A small sound classifier, trained from scratch.
Model: log mel input, arch crnn, norm batchnorm, widths [192, 240, 288], rnn lstm.
Data: trained on tunes sung on syllables by a formant synthesiser, 5.1 epochs.
Rows from block 3 of a small sound classifier, named by matrix and row number. Each number is 128 + 24 x the weight over its row's rms, rounded and kept within 0 to 255. All counts start at 0.
After each channel's rows are labels from the 100 clips, of 14976, where the channel reaches its highest value: "loudest" is the band of the loudest frequency at the time of the peak. Only what is clearly more common there than usual is listed. The data: tunes sung on syllables by a formant synthesiser. In brackets: how many of the 100.
# conv: width-5 conv, stride 2 (model.blocks.3.conv.weight, 288x240x5, each kernel summed), inputs 120-239

conv.202 [114 140 142 102 135 145 135 148  98 163 175  83 138 136 127 119 119 145 103 110 196 108 150 132 136  86 198 110 112 150 109 162 149 100 154 120 163 107 149 137 175  89 133  86 143 138 161 146 122 146 109 180 115  91 141 114 131 111 146 170  85 116 167  96  86 107 137 118 147  92 122  91  81 135 158 153 141 122 146 108 119 148 119 125 126 145 192 122  74  80 154 121  91 129  94 135 108 119 110 122 107 131  86 130 139 119 144  93 117 151 151 130 136 155 123 161 158 133 135 111]
loudest: 2000 to 4000 Hz (27)

conv.209 [175 130 105 136  96  98 148 159 127 103 135 151 124 169 152 106 119 116 190 167 139 109 138 141 137 138 122 101 135 146 156 149 122 146 107 106 138 105 119 143 126 126 141 103 120 138 107 145 130 150 125  91 123 109 123 103 151  96 112 154 174 120 146  98  91 105 103  73 143 123 131 137 146 102 145  79 142 153 149 143  94 124 107 124 132 130 141 106 125 147 143 109 108 128 161 112 126 141  96 139 121 110 146 111 152 119 143 157 107 139  75 101 153 151 105 144 154 133 135  78]
loudest: 500 to 1000 Hz (62)

conv.251 [169 112 171  97 180 151 147 155 103 154 130 119 151 128 118 161  99 124 174 134 150  96 121 135 118 119 131 147 151 147 134 127 119 139 126 142  64  83  92 135 123 114 144 152 139  93 150 117 137 113 101 112 117 127 150  94  91 125 146 116 123 144 166 158 108 102 154 131 108 110 132 141 173 135 154 146  71 136 132 122 127 142  98 106 160 137 154 105 151  86 143 108 149 171 106 134 182 116 185 130 155  98 121 197 157 139 152 104 144 135 100 114 111 127 103 139 116 124 139  78]
loudest: 500 to 1000 Hz (59)

conv.67 [113 118 120 121 123 141 132 121 192 138 107 138 162 117 154 158 125 131 129 142 181 148 120 157 159 118 139 123 146 115 109 150 128 101 117 118  82 143 153 163 110 141 132 154 165  85 112 114 166 133 139 156 135 150 122  79 109 117 162 130  99 147 136 123 139 153 128 149 149  98 129 112 140 105 140  97 163 175 134 131 127 105 105 140 119 167 110 149  88 131 111 125 132  94 186 103 143 108 145 107 113  79 105 102 139 116 134 152 167 121 129 197 115 132 158 128 122 140 125 193]
loudest: 250 to 500 Hz (69)

conv.108 [153 112 111  90 104 121 117 154 120 164 126 166 152  96 100 120 102 120 147 144  90 113 111 164 156 148 134 171 169 173 184 126 124 123 138 135 131 148 151  89 151 154 162 155 131 148 112 171 138 145 150 123 101 117 124 105 188 119 145 140 143 110 123 129  90 115 113  90  88 144 106 146  98 129 145 122 143 100 151 121 161 126 151  82 131 135 114 141 116 118 150 118  73 143 120 116  86 124 140 113 125 102 142 134 157 178 101 121 146 151 125 126 131  38 137 122 123 157 131 127]
loudest: 250 to 500 Hz (60)

conv.265 [139  77 176 140 119 168 104 158 132 102  96 146 130 165  98  99 104 171 113 114 144 125 163 151 143 128 153 116  95 142 112 126 117 104 118 121 104 109 105 115 122 114  69 135 112 121 141  96 147 160 114  96 143 115 112 121 119 112 143 126  97 134 127 132 153 123 136 171 131  89 148 132 115 101 153 115 134 143 127 162  75 110  99 141 116  97 109 129 116 119 119 168 140 153 143 132 128 188 148 171 101 111 117 100  84 117 141  77 156  85 119 171 154 105 115 155 165 145  80 114]
loudest: 250 to 500 Hz (63)

conv.104 [139 121 103 114 136 114 158 134  80 140 106 127 120 145 141 144 128 135 102 150 185 170 116 116 154 162 160 118 173 127 140  82  84 139 113 116 167 144 150 137 163 135 126 141 119 140 143 134 105 133 114 153 137 157 135 117 168 121 141 114 124 113 137 155  91 144 149 156 104 187 116 134 116  93  78 112 136 151 141 149 120 117 137 109 148 125 140 130  87  91 129 165 123 116 140 118  96 177 124 146 154 151 134 119 111 122 141 148 149 117 110 160 124 121 102 100 106 154 126 126]
loudest: 2000 to 4000 Hz (25)

conv.195 [158  97 110  93 106 113 145 146 154 110 104 114 114 111 128 130  83 150 173 121  84 120 140 171 150 105 112 116  94  94 104 112 134  91 152  87 142  83 173 164 135 114 132 129 119  98  92 129 110 137 129  94 154 139 160 130 103 126 126 119 117 160 111 110 138  87 140 127 123 129  88 106 140 117 107 108 114 109 123 119 138 125  96  98 164 139 110 162 116  94 147 125 136 160 146 126 126 112 126 153 179 149 141 108 147 119 126 149 106  89 120 107 149 127 124 114  91 108 108 100]
loudest: 500 to 1000 Hz (61)

conv.176 [161 113 100 143 134 131 115 128 166 165 124 132 135 140 129 159 161 140 135 144 116 130 116 102 136 150 141 116 154 128 116 132 138 167 152  61 160 128 105 158 134 135 143 128 115 124 120 131 146 168 129 137 154 151 102 179 149  92 163 114 126 114 124 117 120 120 141 160 144 121 145 134 143 118 142 146 120  96 114 173 135 156 173 107 145 167 117 115 122 110  72 168 106 137 151 161 154 125 139 121 125 124 153  94 135 141 141 118 137 109 161  79 131  98 182 149 115  85 164 146]
loudest: 250 to 500 Hz (78)

conv.68 [134 101 169 138 134  84 125 111 122  99 133 133 127  89  75 127 166 163 184 116 148 159 116 104 125 112 115 124 147 164  84 116 164 158 116 140 127 125 113  55 118 100  88 106 124 129  80 156 171 132 117 145 116 138 147 117 149 119 133  89 114 143 160 112 126 117  71 167 131 130 129 138 129 129 139 180 165  90 111 113 125 124  97 107 103 117 115 136 113 102 116 161 151 119 120 191 147 121 134 158 129 130 103 119  97 118 117 130 104 127 141 109 129 130 121 147 137 107 134 133]
loudest: 250 to 500 Hz (62)

conv.153 [152 139  97 131 157 145 136 139 123 108 129 158 116  98 107  96 143 132 184 101  87  86 122 152  68 127 146 118 127  99 144 137 139 131  96 139  95 128 112  93 129 133 136 143 156 113  98  88 169 106 114 121 116 106 153 111 141 138 124 126 123 154 113 150  99  99 120 126  99  94 107 113 120 162  81 131 132 134  74 143 134 148 129 118 122 128 153  91 128 151 155 107 112 172 121 140 145 120 147 125 162 168 139 117  92 177  99 128 156 160 109 151 101 181  96 119 139 145 144 105]
loudest: 500 to 1000 Hz (59)

conv.139 [172  86 135 170 109 168 107 123 135 110  67 137 176 120 118 106 148 116 126 150 142 120 109 108 151 150 127 121 127 114 118 176 149 124  99 141 152 144  86 112 140  76 157  98 137 154 113 118 137 157 138 129  87 122 133 109 121 167 123 107 150 133 155 130 109 141 176 142 140 126  98 117  56 121 156 133 137 137 136  84 132 138 145 118 125 122 125 116  83 111 116 135  93 127 118 148 148 125 101 152 130  91 139 156 102 127  94 130 118 157 108 140 134  73 157 136 116 168 158 127]
loudest: 500 to 1000 Hz (60)

conv.112 [125 113 158 114 164 122 115 146 167 130  75 116 149 136 112 103 130 160 147 127  83 138 149 145 103 116 136 153 103 121 130  84 108 159 137 147 169 103 129 109 109  89 141 153 116 134  94 135 138 132 106  98 127 125 109 112 154 109 146  98 116 156 144 116 162  62 129  99  48 162  71  80 159 156 149 116 101 111 164 111  94 123 176 168 106 145 121 127  99 139 120  93 143 131 156 140 111 134 120 120 121 154 101  96 144 106 106  98 112 139 101 123 129 131 101  98 100 158 141 133]
loudest: 2000 to 4000 Hz (70)

conv.54 [126 108 184 154 120 156 140 140 130 112 111 107 197 106 127 141  93 165 138 118  93 135 126  95 123 121 118 125 116  99 173 128 145 105 152 155 118 182 115 146 116 139 175 110  86 156 102 163 178  88 120 104 141 144 104 151  93 119 165 144  88 127 163 119  83 120  58  89 152 120 102 151  95 142 113 120 113 104 118  91 165  89 107 151 174 141 113  82 164 145 138 128 163 111 123 126 126 138 163 128 148 116 141 115 129 122 130 143 135 120 136 101 143 165 103  99  98 129  62 157]
loudest: 1000 to 2000 Hz (25)

conv.274 [126 132 111  79 113 115 115  90 118 151 145 110  80 120 144 114 186 156 132 131  80 124 126 156 131 142 124  85 126 137 105 150 156 120  89 144 107 150 125 124 183 166 138 127 113 149 137 165 172 114 129 130 145 119 132 145 108 167 123  95 119  95 161 128 136 111  93 138 145 130  89 138 110 112 173 162 143 161 129 144 150 129 138 161 117  84 187  89 111 118 125 148 155 151  72 122 126 145 129 112 143 156 134 146 130 111 110 152 129 107 132 134 125 132 118 151  97 108 141 119]
loudest: 500 to 1000 Hz (61)

conv.90 [172 109  86 130 122 190 103 135  97  94 124 146 152 110 179  96 175 138  79  95 103 138 103 128 117  97 142 136 120  96 119 127 174  93  99 134 125 167 136 142 153 130 115 146 126  89 101 164 178 111 121 143 129 144 113  81 114 174 144 116 173 105 129 123 125 128 118 132 151 143 101 149 112  84 142 125 124 132  87 112 153 119 151 116 128  95 115 130  59  93 100 114 148 102 126 110 125 147 125 144 179 144 123 118 107  97  92 115 181 103  92 140  88 128 137 134 113 126 115  74]
loudest: 500 to 1000 Hz (61)

conv.132 [116 112 114  97 146 176  98 127 117 118 150 129 107 143 123 125 124 135 103 121 103 135 126 122 145 102 124 133  64 117 116 110 149 149 128 142 150 131 118 112 163  99 103 103 153 111 119 107 160 141 116 146 126  98 163 130 108 188 164 120 116 128 144 134 120 127 113 103 112 146 122 161  95 105 106 158 107 164 145 146 101 165 156  81 129 128 151 130 137 112 218 156 154 136 166 145 117  97 139 143 125 151 149 130 117 168 149 177 176 110 140 109 138 109  82 141 158 130 142 127]
loudest: 500 to 1000 Hz (58)

conv.235 [127 186 101 109 148  86 139 140 150 128 106 110 113  99 129 121 104  95 130 147 115 132 123 113 122  86 111 134 114 151 220  87 145 105 156 131 124 134 123 125 121 185 146 113 157  90 139 124 101 113 131 134 111 160 113 138 140 161 174 115 166 138 119 156 147 143 109 133 177 157 102  87 152 106 137 144 153  81 137 147 111 139 137 109 157  90 149 178 122 139 187 121 157 118 158 132  78 150 141  84 122 147 125 157 153 132 132 154 161 142 139 162 156  92 122 119 127 181 112 157]
loudest: 2000 to 4000 Hz (33)

conv.128 [158 115 138 122 153 107  65 116 107 126 135 141 138  93 129 103 121 165 146 132 130  99 130 106 117 108 105 170 129 104 105 139 154  90 129 117 147 178 104 110 151 141  70  94 111 113 124 121 143 102 112 122 124  91 107 154 121 164 107 133 116 138 146 174 107 122 102 164 110 131 113 143 153 127 107 136 109 103 110 119 144 124 164 134 104 109 134 151 143 119  76 169 162 110 113 128 130 160  85 123 106 145 128  61 123 113 120 133 131 174 168 172 143 137 110  90 158 135 122  76]
loudest: 250 to 500 Hz (71)

conv.114 [165 122 132 123 165 131 120 161 139 142 187 129 137 135 168 120 150 116 141 113  94 169 114  97 103  91 108 165 116 122  73 147 121  78 116 197 156 167 118 147 107 140  99 101 175 102 161  94 133 164 126  98 100 131  98 192 107 149 138 182 138 133 130 166 167 109 116 134  98 120 127 145 118 111 140 149 148 114 130  99 101  66 109 125 137  95 135 117 142 127 112 132 123  84 117 141  97 130 121 132 150 157 149  80 120 132 158  99 128 132  85 116  87 137 121 163  90 155 112 123]
loudest: 4000 to 8000 Hz (40); 2000 to 4000 Hz (30)

conv.255 [132 129 161 114 114 141 137 167 148 129 112  94 134 111 179 132 118 158  95 136 132 129 113 147 124 102  93 101 154 151 140 124 138 114 137  96 194 120 112 107 164 132 132 121 127 110 144  95 121 122 122 131 144 121 102 162  94 135 114 127  94 208 102 198 115 156 122 146  90 146 133  89 144 106 180 142 115 193 143 148 134 106 172 130 141 117 158 129  96 131 126 147 143 112 108 158 154 125 124 118 127 152 133  91 121 115 128 137 112 147 128 147  93 139 118 125 116 108 146 141]
loudest: 250 to 500 Hz (62)

conv.87 [102 139 183 129 118 165 146 113 146  99 128  62 159 129 154 146 168 123 122 114 103 125 102 170 113 117  84 144 102 130 126 140 121 136 120 142 104 153  92 122 130  98  86  76 106 102  52 149 158 133  79 106 114 123 148 136 165 124 156 147 100 123 135 166 107 131 117 190 106  93 106 168 103 148 143 126 123 158  90 132 145  87 106  91 105 117 150 122 130 102 175 160 148 135 164 159 147 120 108 144 153 109 118 113  96 113 109  80 116  71 123 142 125 148 150 142 106 109 106 122]
loudest: 500 to 1000 Hz (72)

conv.60 [114  93 141  89 122 123 115 153 115  62 125 117 165 102 108 125 136 134 144 137 113 162 104 177 100  95 156 134 138 111 115 128 136 138 141 169 110 116 130 113 188 147 121 116 164 131 131 140 107 101 120 119 135 113 153 196 121 148 115 130 163 132 130 118 138 112  99 121 163 102 132 146 113 112 129 123 129 168  89  86 120 133 113  99  86 120 159 120 139 166  93 143 143 138 109 115 101 173 159 112 133 145 159 123 184 144 107 157 124 133 129 132 144 179 163 131  91 142 145 160]
loudest: 250 to 500 Hz (62)

conv.117 [133  95 157 137 131 131 116 116 106 158 104 127 161 162  89 107 154 128 129 137 122 136 121 109 131 150 139 139 127 132 145 137 130 106 134 107 141 146 162  93 112 122 106 135 141 131 123  74 143 164 158 168  93 115 124 129 133 154 125  88 125 121 139 149 108 133 107 121 127 134 106 145 180 177 117  81 134 170 108 151 156 141 130 164 135 114 160 118 105 124 153  90  83 166 138 112 119  78 102 100 157 140 152 148 159 105 145 133 168 138 145  92 114 129  88 165 112 109 106 158]
loudest: 250 to 500 Hz (63)